Rows from block 3, named by matrix and row number. Rows with one number belong to one neuron. Each number is 200 + 20 x the weight over its row's rms, rounded and kept within 0 to 999. All counts start at 0. After the name is the row's rms in percent of the matrix's.
# gate: MLP gate (model.blocks.3.mlp.gate.weight, 768x384), inputs 351-383
# fc1: MLP up (model.blocks.3.mlp.fc1.weight, 768x384), inputs 351-383
# fc2: MLP down (model.blocks.3.mlp.fc2.weight, 384x768, transposed), outputs 351-383
gate.661,100,200,215,208,211,224,162,189,167,193,194,222,224,228,169,186,183,185,224,188,185,205,216,217,180,169,207,181,197,163,201,195,232,200
fc1.661,099,205,224,197,176,188,205,203,164,179,176,214,218,197,204,218,183,194,218,204,176,201,196,185,219,229,231,215,195,171,212,197,201,228
fc2.661,094,208,194,210,214,186,195,222,203,197,217,186,191,194,189,185,176,206,223,225,191,259,196,181,200,162,190,230,215,190,214,197,141,165
gate.662,098,157,214,197,209,197,182,204,174,222,212,253,183,209,221,196,205,183,245,194,169,223,170,194,215,199,216,208,209,254,192,194,218,203
fc1.662,094,225,191,204,184,167,191,182,229,209,228,192,157,217,225,180,254,170,176,199,172,190,189,202,217,189,211,198,192,234,189,211,190,211
fc2.662,089,193,214,255,191,205,204,189,209,162,198,194,223,203,187,217,185,191,217,177,216,185,160,193,169,198,175,209,184,185,214,197,196,228
gate.663,103,178,193,188,210,194,220,198,169,206,184,219,207,205,206,197,160,219,154,186,208,205,185,194,193,228,229,208,211,216,218,211,180,194
fc1.663,107,220,224,235,196,219,188,195,245,192,234,164,234,210,199,180,182,216,197,218,235,182,211,220,223,201,229,202,182,212,193,209,186,196
fc2.663,100,221,229,181,175,216,220,229,259,197,237,203,214,234,199,176,204,170,177,181,245,199,221,202,213,216,170,215,180,161,206,209,203,207
gate.664,105,190,193,212,195,153,196,186,179,162,212,185,191,208,206,216,209,189,183,184,209,176,202,208,182,217,178,228,184,195,198,179,198,184
fc1.664,101,187,203,187,201,215,203,212,212,201,219,195,177,188,188,230,222,188,209,207,236,200,190,196,190,185,195,168,202,198,220,164,183,224
fc2.664,098,205,223,197,170,235,192,200,195,207,198,206,228,185,220,187,202,216,195,198,204,206,187,206,223,178,192,208,226,189,197,166,201,205
gate.665,095,199,169,230,240,204,196,175,259,220,243,244,243,199,212,218,175,184,209,211,197,182,199,235,200,152,194,201,229,187,199,176,145,207
fc1.665,100,181,224,191,198,221,209,185,198,209,193,226,184,188,217,212,202,200,184,210,246,212,188,187,190,239,183,246,211,151,200,189,225,205
fc2.665,099,182,212,232,184,201,202,192,192,185,145,104,207,209,205,209,197,210,197,211,163,176,182,217,193,189,203,201,225,192,194,192,187,219
gate.666,099,213,221,189,204,210,189,215,224,192,182,193,229,208,216,179,203,186,195,224,185,190,208,195,214,191,206,172,205,171,188,171,157,215
fc1.666,101,194,224,202,148,192,200,188,210,199,195,226,189,180,206,198,199,208,161,195,213,236,223,209,188,228,236,225,193,234,205,207,204,205
fc2.666,099,193,209,205,217,162,207,204,203,190,225,162,236,226,177,196,181,208,203,176,170,208,176,214,200,202,177,211,186,173,208,210,184,212
gate.667,098,164,202,188,215,170,186,173,238,181,238,187,223,186,200,179,214,195,237,170,196,192,219,193,193,180,250,198,182,228,217,219,169,195
fc1.667,100,206,175,194,181,203,186,181,211,165,173,200,183,205,209,170,195,191,210,185,167,218,201,194,201,179,234,246,196,190,228,197,202,204
fc2.667,101,162,211,209,190,201,219,234,209,228,203,155,226,194,190,209,170,193,231,238,212,210,207,175,179,205,186,225,198,237,159,225,185,194
gate.668,106,196,232,180,191,210,194,179,213,165,193,217,201,199,213,221,197,161,220,239,223,216,197,182,196,163,233,183,154,195,184,175,195,214
fc1.668,106,154,210,209,184,209,233,186,194,211,207,207,207,226,198,206,191,199,209,183,191,235,205,215,215,190,216,200,216,167,203,223,178,209
fc2.668,091,206,213,248,200,217,180,202,209,166,196,192,216,206,192,181,180,191,205,221,213,230,227,187,207,207,210,198,205,225,214,204,217,200
gate.669,092,196,193,212,204,178,164,173,237,189,229,191,193,201,233,202,215,160,217,209,159,203,184,189,177,208,238,189,177,202,209,207,171,213
fc1.669,095,193,168,237,176,209,212,185,249,203,202,188,193,199,191,180,175,207,210,178,200,158,192,239,204,174,182,170,211,177,195,182,202,222
fc2.669,088,220,216,196,207,178,209,192,202,187,221,202,186,209,185,216,203,208,220,173,219,243,250,225,201,201,217,166,190,198,169,210,185,177
gate.670,100,216,225,167,203,228,219,201,212,170,185,200,210,187,225,192,202,179,194,229,222,230,200,207,206,197,193,196,196,175,203,201,193,184
fc1.670,098,192,172,190,200,198,229,226,188,213,172,192,179,205,206,195,237,199,196,208,220,203,210,212,215,193,155,194,221,196,207,194,195,229
fc2.670,098,207,205,210,180,220,188,210,210,202,187,222,185,218,213,200,201,193,207,191,210,186,197,193,230,173,214,186,203,166,200,202,171,182
gate.671,101,210,194,218,217,219,182,214,172,186,213,202,224,169,206,195,224,193,224,188,197,221,210,190,165,199,174,263,214,169,180,183,181,185
fc1.671,101,232,197,227,183,204,218,187,225,200,216,202,219,201,193,225,194,213,167,231,198,229,212,203,173,205,211,179,212,176,164,219,192,179
fc2.671,102,176,207,175,221,148,179,187,199,180,187,171,224,198,209,231,186,192,231,183,217,192,186,183,191,210,206,181,197,231,235,191,248,194
gate.672,098,187,251,220,201,207,175,167,220,183,226,211,234,190,180,184,204,217,246,227,219,218,199,194,208,228,169,178,191,179,211,162,222,202
fc1.672,095,187,234,187,212,207,193,222,172,196,221,221,205,213,210,223,239,193,160,187,205,213,194,163,210,234,200,175,159,196,237,186,253,195
fc2.672,095,198,216,209,213,204,213,216,244,205,187,172,204,221,207,187,187,181,204,221,224,205,207,172,191,221,183,170,170,208,206,195,233,197
gate.673,109,242,208,180,213,190,159,178,206,200,192,159,187,196,175,218,214,204,178,208,170,197,189,185,190,185,202,179,189,209,215,196,200,195
fc1.673,109,186,182,217,203,206,188,212,226,216,231,187,195,201,203,214,205,200,191,168,199,179,209,215,200,201,200,200,193,208,202,187,180,222
fc2.673,106,209,216,174,184,173,188,189,168,196,178,215,175,184,209,195,198,216,195,231,172,218,235,182,216,239,213,188,161,193,237,203,248,203
gate.674,103,193,220,208,182,182,197,197,201,179,174,155,245,189,215,208,208,183,209,204,203,182,210,196,227,205,207,210,201,207,241,183,216,185
fc1.674,107,202,163,210,221,220,181,204,193,196,222,212,196,212,222,218,254,174,185,196,196,202,201,207,213,203,211,229,167,165,191,191,191,213
fc2.674,097,205,232,192,213,199,187,175,167,236,177,175,203,174,200,229,180,235,217,206,187,213,186,184,210,209,199,205,205,213,186,166,208,191
gate.675,091,217,187,220,198,160,197,216,179,199,175,207,213,207,210,186,216,181,201,169,222,207,167,209,168,206,212,203,182,176,199,165,206,200
fc1.675,090,200,213,174,211,227,244,202,229,208,201,199,220,187,237,216,196,204,196,208,217,198,193,219,209,214,221,224,204,210,178,241,185,202
fc2.675,099,186,193,172,218,224,206,212,209,166,187,253,188,143,194,208,216,183,196,179,174,207,204,182,202,194,186,182,199,204,190,203,209,225
gate.676,101,216,194,191,183,201,163,161,242,213,195,177,248,220,191,208,218,212,209,180,196,183,214,171,193,188,196,192,197,202,220,230,248,238
fc1.676,099,203,192,192,179,169,234,210,173,207,219,215,181,193,213,197,223,199,190,217,216,209,186,230,229,210,191,192,217,158,212,195,176,187
fc2.676,091,200,195,239,194,176,162,210,216,220,209,185,190,221,208,193,193,223,167,224,183,168,233,169,199,182,209,209,226,194,171,156,223,209
gate.677,110,182,179,166,193,213,221,191,201,176,179,199,206,190,203,211,204,201,207,186,164,222,186,184,206,179,182,200,175,198,223,204,242,205
fc1.677,116,201,173,202,191,211,193,196,178,174,202,220,191,172,191,192,209,214,167,206,206,176,179,212,154,205,223,170,198,191,195,213,191,176
fc2.677,103,212,217,234,227,192,184,195,193,179,196,243,190,200,192,193,202,190,215,206,177,219,192,195,190,199,196,196,197,186,176,164,184,236
gate.678,118,202,200,212,188,195,189,186,202,209,190,198,206,182,171,177,197,161,198,207,208,207,207,220,201,164,191,189,186,236,180,188,211,227
fc1.678,119,181,187,213,213,206,213,189,173,190,155,206,165,188,219,230,194,203,185,224,200,171,196,216,223,174,187,220,205,221,218,173,198,208
fc2.678,107,216,199,218,204,227,193,193,215,194,226,214,213,209,206,194,207,188,191,225,201,187,218,194,220,217,182,224,190,168,188,205,172,228
gate.679,091,225,252,241,172,187,177,191,206,172,229,208,193,219,182,189,194,176,194,166,191,182,209,208,195,194,185,202,167,229,171,213,220,175
fc1.679,091,210,224,194,175,211,189,206,179,194,225,218,194,204,212,203,194,234,193,207,199,216,203,218,184,192,210,171,191,176,185,169,203,192
fc2.679,093,208,225,202,197,197,208,228,213,210,204,245,163,235,201,214,188,186,210,198,206,178,209,223,198,188,199,216,251,217,191,165,204,186
gate.680,104,207,221,181,227,179,178,236,203,205,157,225,212,209,180,193,194,181,187,178,173,208,177,186,235,222,201,194,179,220,209,238,224,195
fc1.680,113,187,242,215,203,193,185,203,213,205,182,193,188,196,186,194,191,207,208,234,157,194,206,151,211,183,187,164,209,187,218,213,182,219
fc2.680,186,224,205,186,261,200,175,246,205,195,192,189,187,228,156,196,197,197,216,215,166,196,184,124,207,209,196,179,221,203,213,170,166,198
gate.681,106,215,240,203,231,173,226,200,197,185,172,189,209,197,214,197,219,193,179,185,214,182,189,208,195,211,198,216,174,187,217,181,190,191
fc1.681,106,218,206,207,170,205,210,191,222,198,199,222,210,185,196,171,160,206,213,204,171,162,178,214,207,233,190,200,151,182,200,180,216,178
fc2.681,100,239,216,211,222,187,209,199,233,220,177,249,199,233,180,178,214,201,196,196,232,223,209,181,186,181,201,170,207,177,195,190,251,184
gate.682,096,218,208,187,192,233,232,186,194,222,186,222,180,171,175,194,187,249,199,226,232,232,220,216,189,225,197,205,235,189,216,217,224,200
fc1.682,096,207,227,231,199,201,210,169,197,174,200,186,193,158,189,188,218,210,168,200,185,194,186,197,195,200,183,230,209,206,224,175,195,232
fc2.682,105,181,185,176,190,194,182,186,169,183,200,195,193,210,186,188,200,211,225,208,213,225,193,188,188,208,222,219,158,188,214,204,213,201
gate.683,097,220,239,205,210,170,194,166,230,193,194,159,229,203,221,227,229,212,234,224,205,202,229,226,207,206,245,193,194,202,210,170,193,228
fc1.683,090,199,174,211,198,212,232,229,210,184,166,170,179,190,186,193,187,229,220,185,188,196,184,177,233,170,241,192,216,246,169,238,157,209
fc2.683,093,197,189,214,202,185,183,194,239,229,208,200,214,221,179,170,212,196,205,207,188,208,169,217,223,198,168,234,213,213,194,212,177,217
gate.684,097,196,196,184,211,216,169,194,223,208,214,187,177,205,176,202,196,225,228,191,159,213,193,203,235,186,222,232,211,207,182,190,186,203
fc1.684,093,215,197,183,219,172,206,216,235,212,220,198,202,200,209,176,240,181,224,202,190,169,197,219,194,165,197,232,235,169,223,213,171,187
fc2.684,091,198,212,202,213,208,202,232,174,191,207,197,243,214,202,203,169,172,181,200,167,210,202,137,196,200,181,225,169,179,201,204,229,213
gate.685,105,176,172,207,172,172,189,191,217,214,171,239,207,191,228,192,170,203,210,221,194,174,209,194,218,219,208,225,213,175,193,201,179,238
fc1.685,103,196,207,205,170,240,183,195,195,187,206,165,207,188,198,247,221,195,214,200,161,180,215,209,191,234,246,209,224,174,168,194,209,187
fc2.685,100,179,198,198,199,192,179,208,235,222,203,133,234,221,184,214,224,188,211,225,243,176,207,206,173,200,206,206,203,195,230,211,221,203
gate.686,088,189,218,236,198,213,230,229,236,199,170,253,227,236,188,210,252,200,244,222,211,204,197,217,180,196,203,160,193,159,191,211,200,193
fc1.686,087,199,200,186,182,204,209,214,177,194,218,158,208,189,207,225,199,171,210,213,205,186,178,196,181,239,210,245,185,178,196,192,192,191
fc2.686,095,211,184,229,215,178,196,194,222,233,212,263,192,196,218,153,197,192,168,195,225,220,191,191,204,205,164,194,206,172,186,187,195,180
gate.687,095,180,225,181,225,211,198,179,219,192,187,197,241,224,205,177,193,213,198,199,233,190,198,201,221,194,188,248,200,140,148,176,203,183
fc1.687,092,210,196,216,215,204,175,186,198,210,151,223,169,204,185,176,193,212,208,187,203,185,186,174,200,191,200,239,169,181,231,215,210,203
fc2.687,096,217,193,189,164,203,205,187,193,209,206,166,218,190,224,208,224,187,184,215,247,214,200,199,186,214,198,176,201,212,210,192,229,199
gate.688,100,184,223,174,215,175,180,213,195,191,192,213,219,217,216,212,195,179,177,213,205,201,184,186,204,205,211,163,220,187,189,244,193,211
fc1.688,105,177,204,192,196,187,178,196,212,204,236,202,193,206,233,198,213,225,196,214,217,204,201,206,214,206,234,190,231,195,169,185,200,216
fc2.688,122,188,194,203,146,201,221,167,204,220,196,223,210,220,197,197,211,201,225,216,219,215,195,282,182,183,221,234,191,222,202,202,217,207
gate.689,094,220,255,202,206,203,183,176,186,184,182,265,214,195,201,192,201,219,186,222,173,223,190,193,194,157,198,199,188,167,191,206,194,200
fc1.689,092,201,194,195,166,199,235,192,211,202,210,223,183,199,211,191,202,154,225,210,203,191,184,221,207,193,185,194,190,189,204,167,181,215
fc2.689,094,197,198,188,210,208,200,183,192,181,186,211,209,201,191,216,186,220,234,186,188,193,209,234,160,182,214,181,228,194,215,198,186,226
gate.690,101,221,232,222,208,179,206,179,217,206,228,226,202,205,186,214,202,188,181,170,199,223,208,198,182,178,196,190,192,192,186,183,187,244
fc1.690,101,212,203,189,219,171,203,227,225,195,211,200,201,203,191,201,194,169,158,183,204,219,186,205,205,204,181,230,192,194,182,187,177,190
fc2.690,093,188,217,213,192,210,174,188,221,217,180,176,208,168,213,212,217,182,181,203,186,230,197,211,237,165,177,192,215,203,165,207,190,207
gate.691,107,212,181,204,182,175,209,210,229,190,214,182,186,190,208,193,175,180,198,211,239,160,195,207,183,189,202,163,219,202,186,191,189,168
fc1.691,104,192,233,216,190,162,209,219,187,217,183,200,178,208,170,168,212,222,200,187,196,192,188,185,215,202,172,207,201,178,196,200,202,199
fc2.691,102,178,217,147,192,171,187,205,189,228,229,176,211,206,207,226,181,188,234,183,210,236,221,185,202,213,200,176,207,186,218,194,212,198
gate.692,092,219,206,187,207,193,226,205,203,173,223,231,211,198,236,207,194,187,196,194,199,213,210,224,210,192,224,251,198,225,193,219,190,211
fc1.692,087,210,211,163,184,177,204,204,179,200,203,193,213,208,224,196,249,172,217,195,195,196,187,204,222,219,198,200,174,217,212,229,206,237
fc2.692,087,197,189,253,192,212,236,211,194,166,186,201,222,198,180,207,211,181,213,208,200,209,169,220,190,200,180,206,195,165,197,187,185,184
gate.693,106,190,197,196,210,202,236,214,177,190,144,196,223,178,211,221,205,215,189,176,201,149,177,207,224,199,207,181,211,175,216,185,208,238
fc1.693,098,193,200,218,219,223,189,199,194,186,248,197,187,223,196,222,210,180,194,207,196,232,183,169,203,186,200,204,237,199,182,201,187,192
fc2.693,092,188,205,181,190,175,221,240,178,175,210,165,224,176,184,192,191,208,225,182,203,182,186,224,187,167,213,214,187,222,230,198,153,210
gate.694,103,172,201,213,198,202,215,199,220,196,159,196,172,209,186,201,165,223,185,230,209,173,185,198,179,183,176,204,189,209,210,212,201,200
fc1.694,099,204,206,183,217,248,199,214,173,173,179,201,138,202,214,199,198,180,205,209,214,189,177,190,169,196,222,207,229,214,238,165,240,184
fc2.694,098,185,208,238,197,194,209,185,221,217,189,211,205,200,191,213,216,198,247,236,229,172,186,205,214,199,205,189,183,199,194,234,201,204
gate.695,112,174,175,226,225,193,200,182,176,202,179,198,219,211,188,209,172,231,201,194,171,192,191,174,202,161,207,144,233,197,193,196,188,199
fc1.695,107,209,204,201,219,217,189,191,233,213,214,196,207,193,202,211,232,190,203,195,157,185,194,197,195,184,211,198,194,180,221,177,200,234
fc2.695,096,186,187,151,184,220,196,190,164,167,232,155,203,177,211,219,257,226,232,190,201,196,205,218,170,153,150,203,228,173,198,216,152,202
gate.696,100,227,220,226,198,192,195,202,222,194,212,235,185,201,207,244,208,228,191,222,214,208,180,206,228,196,215,230,185,164,212,200,203,179
fc1.696,101,207,178,207,197,192,198,200,218,201,182,239,188,225,186,191,221,214,229,201,207,221,213,222,222,221,165,218,180,192,205,198,212,185
fc2.696,094,219,212,210,248,183,200,223,171,182,215,230,205,227,212,185,210,150,157,197,156,187,192,156,202,176,183,178,246,180,219,195,184,192
gate.697,088,220,218,185,184,184,202,170,207,203,223,170,204,194,196,195,170,240,194,181,195,212,203,201,185,196,171,194,239,219,197,229,215,179
fc1.697,095,200,181,175,226,195,219,177,239,223,213,177,191,209,185,228,220,173,206,179,211,201,183,153,171,218,181,241,220,186,214,167,176,210
fc2.697,095,220,216,208,193,211,180,204,201,208,183,146,198,197,202,179,191,188,203,228,164,161,198,194,176,192,221,193,204,235,181,207,195,222
gate.698,099,186,211,166,223,216,184,211,179,171,190,187,189,199,200,188,167,209,177,193,218,173,203,189,196,172,214,225,222,198,197,184,211,226
fc1.698,096,213,211,182,188,187,219,221,214,178,190,217,192,187,187,221,217,214,160,189,220,213,212,182,201,152,232,213,186,211,210,204,233,227
fc2.698,097,215,194,196,184,203,178,230,172,197,191,198,248,187,218,186,173,230,171,193,181,213,217,173,198,211,176,197,202,178,179,217,194,177
gate.699,098,192,200,208,198,174,169,170,229,215,241,205,212,199,190,168,221,202,204,206,177,179,220,210,225,197,177,172,177,174,203,191,192,242
fc1.699,100,204,162,195,195,249,217,191,219,215,213,185,210,167,199,202,198,212,196,223,191,192,215,203,199,200,165,230,176,190,190,229,191,221
fc2.699,094,204,182,218,164,216,182,192,212,189,190,205,193,202,204,202,222,213,174,213,212,226,213,241,206,202,220,197,217,144,201,192,215,190
gate.700,099,191,183,201,197,164,240,207,231,189,174,216,152,204,192,218,203,211,213,214,212,212,185,204,181,220,179,201,205,196,211,244,175,197
fc1.700,100,163,171,213,200,198,204,206,171,192,182,175,202,195,213,198,182,200,230,223,203,200,212,197,178,191,206,202,189,185,205,224,175,209
fc2.700,098,240,203,182,223,170,197,193,183,189,182,259,179,177,193,194,176,218,217,176,198,202,189,190,203,232,224,223,203,237,203,211,188,177
gate.701,093,204,194,191,190,163,207,188,157,225,178,190,173,224,209,182,176,184,215,208,191,224,166,174,221,193,197,177,171,212,181,196,191,178
fc1.701,098,203,224,169,182,231,236,236,203,214,201,163,188,199,198,191,193,218,195,209,209,199,178,210,221,186,213,193,170,183,166,212,192,212
fc2.701,093,215,213,203,191,190,165,154,211,227,200,193,249,175,205,211,177,211,245,216,215,228,190,226,227,246,186,211,197,181,222,230,190,204
gate.702,104,193,186,205,181,172,193,207,171,226,229,230,225,202,190,196,235,233,184,179,173,201,229,182,192,214,220,218,159,220,229,194,217,213
fc1.702,108,181,199,235,197,173,224,209,187,197,193,218,194,187,209,178,216,206,196,159,180,179,181,204,189,199,209,247,167,197,215,206,208,182
fc2.702,099,183,199,208,209,233,213,213,170,178,198,184,219,199,183,194,176,204,219,200,218,197,190,200,204,219,202,192,197,173,198,210,202,169
gate.703,098,178,241,201,195,208,200,220,202,180,185,220,214,194,163,185,176,198,192,207,210,191,191,189,190,190,249,209,232,201,212,166,196,181
fc1.703,097,248,206,203,184,216,222,206,195,186,207,183,216,208,182,203,204,209,237,216,182,190,218,196,200,212,193,159,207,186,176,224,167,191
fc2.703,099,181,206,161,181,232,228,191,232,205,187,214,179,224,208,237,218,231,209,199,199,178,186,211,217,171,225,208,217,149,208,183,191,202
gate.704,089,190,192,182,197,173,186,235,196,182,219,221,185,195,198,204,194,185,190,213,221,190,198,232,187,217,193,204,205,141,175,222,177,198
fc1.704,088,221,194,189,160,237,229,227,185,177,204,181,196,185,183,172,196,200,191,186,203,196,185,174,209,196,186,174,216,204,161,229,212,175
fc2.704,087,178,196,185,194,207,206,182,184,231,215,229,201,183,190,220,213,215,185,183,222,221,179,193,204,210,178,215,189,201,209,203,231,182
gate.705,101,198,208,220,185,190,227,189,159,200,223,174,203,209,178,232,166,201,198,210,188,238,183,197,235,191,190,189,183,239,230,199,233,196
fc1.705,098,196,187,229,217,192,215,217,216,187,229,196,197,219,207,169,207,213,190,220,185,209,205,210,177,202,216,219,231,176,212,191,206,207
fc2.705,100,202,180,197,189,210,222,213,167,198,179,147,219,210,195,190,209,206,138,207,174,206,224,208,230,193,196,261,203,220,230,229,161,183
gate.706,091,221,173,191,196,228,183,182,164,193,225,166,212,200,220,208,222,220,187,186,174,191,206,178,215,221,214,244,188,222,214,192,210,203
fc1.706,090,206,232,223,232,206,218,203,249,232,182,207,229,205,206,185,235,201,211,218,209,201,183,204,214,224,209,209,226,146,185,188,190,161
fc2.706,109,176,187,216,201,250,192,254,164,220,207,276,199,170,198,183,197,201,172,196,170,226,205,212,190,200,178,226,200,195,183,200,151,198
gate.707,100,217,241,196,229,190,199,175,187,205,189,170,202,182,216,170,188,165,193,197,170,207,217,200,161,179,218,215,232,197,188,228,197,173
fc1.707,099,188,198,170,163,210,199,186,184,171,207,213,236,217,177,162,211,189,174,192,221,190,183,184,216,238,203,164,195,192,218,233,228,184
fc2.707,097,223,201,185,211,217,203,184,232,193,175,226,195,195,220,201,161,192,195,200,177,194,233,195,192,208,195,164,192,218,224,201,187,218
gate.708,090,223,190,211,220,178,200,193,224,212,218,224,201,188,235,197,198,175,194,190,205,203,172,195,183,197,208,218,176,193,162,200,213,199
fc1.708,090,213,193,228,181,201,200,207,205,212,207,201,178,221,203,220,229,236,215,203,183,193,210,233,197,217,172,179,182,202,215,165,209,214
fc2.708,093,201,184,219,186,188,200,229,192,222,204,222,177,182,200,191,211,186,194,210,239,191,188,181,208,231,209,210,194,215,207,189,185,180
gate.709,103,242,192,247,181,224,214,175,177,176,194,220,198,191,153,190,180,184,215,215,211,210,225,191,199,198,220,183,220,221,163,205,191,216
fc1.709,106,194,205,192,218,219,214,174,167,178,196,186,207,237,187,192,194,204,192,216,196,242,178,158,180,216,198,190,198,191,241,184,240,235
fc2.709,098,186,234,191,228,218,201,204,192,205,218,248,229,194,191,192,195,221,209,172,192,177,206,216,160,180,195,205,183,183,197,167,207,214
gate.710,092,209,190,232,180,225,226,214,182,191,206,237,189,216,209,208,195,199,192,218,203,215,209,216,202,163,233,180,196,229,173,208,167,184
fc1.710,093,165,187,208,191,213,185,237,215,210,176,178,207,189,201,208,225,229,199,179,209,196,191,192,203,162,208,209,202,207,190,205,200,182
fc2.710,086,212,210,198,175,191,185,188,187,208,218,185,188,212,233,195,209,175,215,226,172,208,223,184,205,215,200,216,198,199,193,178,207,217
gate.711,094,233,220,177,202,216,191,210,212,185,160,191,200,237,199,227,209,201,184,176,202,202,193,176,221,200,222,224,187,218,199,227,143,199
fc1.711,097,185,197,195,219,230,205,222,196,169,227,213,191,184,224,209,241,223,174,213,203,213,177,200,195,190,191,189,182,181,221,232,190,208
fc2.711,093,217,209,202,195,183,164,200,185,204,213,227,211,183,206,206,197,190,214,189,217,190,188,207,158,224,173,168,154,229,217,190,193,232
gate.712,104,219,163,208,177,196,201,194,214,184,220,199,190,215,189,233,181,198,223,203,197,210,203,194,192,210,202,228,185,231,191,176,191,199
fc1.712,105,223,182,175,229,196,190,208,216,203,220,179,160,194,205,203,183,191,230,209,215,193,204,212,208,198,205,206,217,226,179,190,191,204
fc2.712,101,228,235,201,159,176,222,199,176,205,206,230,186,211,195,234,219,199,194,242,204,184,227,227,199,206,191,214,186,214,202,209,227,204
gate.713,093,240,183,208,209,180,171,174,228,203,227,203,221,206,207,209,218,247,231,216,181,186,242,205,230,222,182,189,186,188,177,187,209,188
fc1.713,087,186,235,166,224,184,191,187,167,152,210,210,197,194,191,216,223,184,203,203,188,234,186,205,199,188,220,185,207,148,195,187,225,208
fc2.713,095,229,210,226,192,206,193,214,197,218,182,189,215,180,185,178,197,204,184,214,217,195,183,199,223,194,197,163,207,180,180,210,188,183
gate.714,096,179,218,196,186,187,194,197,246,193,172,216,223,211,186,190,222,241,195,197,216,225,210,181,191,172,233,210,187,194,181,219,219,206
fc1.714,101,222,218,200,223,181,203,223,181,177,197,167,228,184,192,191,199,167,211,205,232,180,206,176,187,217,204,220,246,223,180,187,153,162
fc2.714,103,193,232,197,178,173,227,164,182,192,191,234,213,195,188,191,193,203,182,214,213,159,172,146,197,224,234,183,218,215,193,223,235,171
gate.715,102,217,207,231,197,197,196,189,234,185,201,197,232,175,204,189,189,228,185,214,161,190,143,183,175,214,171,217,215,150,178,210,194,176
fc1.715,104,228,186,211,225,192,218,188,192,176,191,179,176,210,219,244,213,191,163,166,205,182,210,205,203,199,244,235,188,197,189,198,214,233
fc2.715,099,198,198,174,186,209,219,229,174,205,203,208,217,201,197,203,204,186,193,187,165,216,186,210,206,181,188,208,205,204,168,170,206,181
gate.716,100,221,210,201,201,187,211,189,238,213,203,183,203,194,183,211,221,217,190,177,183,211,173,212,174,232,147,218,214,193,246,172,214,208
fc1.716,105,223,240,203,201,177,189,189,231,194,187,214,209,203,186,180,158,229,210,178,199,206,200,203,192,167,199,192,174,191,225,186,231,258
fc2.716,101,192,204,224,172,210,216,195,184,199,200,156,194,231,205,205,218,208,205,189,218,218,192,196,227,228,185,234,167,236,186,214,231,176
gate.717,098,212,249,258,193,211,182,192,210,189,164,213,183,216,198,206,221,200,233,228,201,225,171,193,176,145,212,210,217,202,191,202,218,190
fc1.717,095,169,218,201,193,173,199,174,193,205,195,202,175,209,218,218,210,224,203,200,209,194,186,191,202,198,229,200,197,221,193,210,244,237
fc2.717,101,186,190,169,243,225,208,223,210,202,182,134,178,194,214,210,222,171,222,182,205,175,208,213,188,217,199,221,190,214,200,189,190,179
gate.718,108,190,208,199,160,193,198,200,169,206,228,200,208,181,217,221,197,200,192,184,193,158,204,191,212,233,232,194,193,177,196,187,196,216
fc1.718,106,195,192,217,203,188,175,190,211,221,150,200,197,214,196,162,221,187,202,226,174,146,212,225,208,199,194,234,197,255,172,202,179,200
fc2.718,095,203,175,230,194,208,227,182,202,223,198,192,175,195,205,173,199,224,181,232,163,182,192,191,201,234,182,185,210,203,203,209,193,226
gate.719,097,202,209,225,204,195,218,185,207,211,201,236,192,223,169,193,195,169,224,204,185,169,189,193,207,182,194,174,155,157,212,221,199,186
fc1.719,100,180,165,223,219,219,189,191,198,196,176,191,249,208,196,180,173,176,188,198,245,169,220,207,177,204,204,143,222,251,205,242,176,205
fc2.719,094,193,213,155,221,166,172,207,200,188,193,228,176,218,181,214,217,219,226,194,190,204,206,234,182,208,180,210,218,207,212,204,209,166
gate.720,097,226,168,242,207,180,194,194,231,191,208,191,221,192,215,214,211,176,191,207,202,219,190,227,214,166,224,201,196,194,189,233,181,182
fc1.720,093,207,173,228,203,171,203,196,189,172,197,177,189,217,201,226,216,201,194,212,202,202,198,193,190,198,201,172,199,197,177,192,173,175
fc2.720,092,220,202,253,217,217,215,214,195,217,205,127,215,184,221,187,215,220,204,204,246,190,215,196,202,185,174,222,184,235,220,211,184,212
gate.721,096,220,202,163,203,239,204,202,141,188,185,198,192,178,159,209,218,211,242,182,182,212,228,200,217,217,223,187,189,213,176,205,179,231
fc1.721,092,186,204,171,232,223,229,201,171,173,182,194,204,197,195,197,182,199,200,161,223,201,209,200,193,206,242,205,219,182,203,204,171,209
fc2.721,097,215,192,235,180,176,187,191,231,218,208,153,193,221,188,221,197,213,196,198,191,167,195,232,201,181,205,228,196,240,199,225,207,196
gate.722,098,185,199,181,219,174,206,203,213,191,206,231,172,233,205,205,204,226,235,162,211,195,165,222,241,202,168,150,239,212,211,224,187,184
fc1.722,100,207,169,180,202,186,234,199,219,157,183,206,189,191,202,206,210,223,201,214,244,223,216,202,181,224,201,231,220,211,240,269,205,195
fc2.722,095,227,245,207,216,202,207,175,217,208,170,177,189,198,209,191,197,189,202,170,190,183,223,200,214,210,197,202,172,183,211,158,195,189
gate.723,105,205,208,193,201,240,193,187,211,197,209,222,164,201,222,177,196,232,196,202,215,186,190,165,186,160,193,187,177,241,217,221,188,178
fc1.723,104,202,193,222,188,180,199,217,189,182,234,206,179,210,187,197,223,206,177,208,199,194,204,228,237,210,211,197,173,216,214,227,196,156
fc2.723,100,206,227,221,218,211,209,211,233,211,175,243,230,196,190,190,173,163,204,183,179,156,217,178,210,192,232,204,228,161,178,180,207,183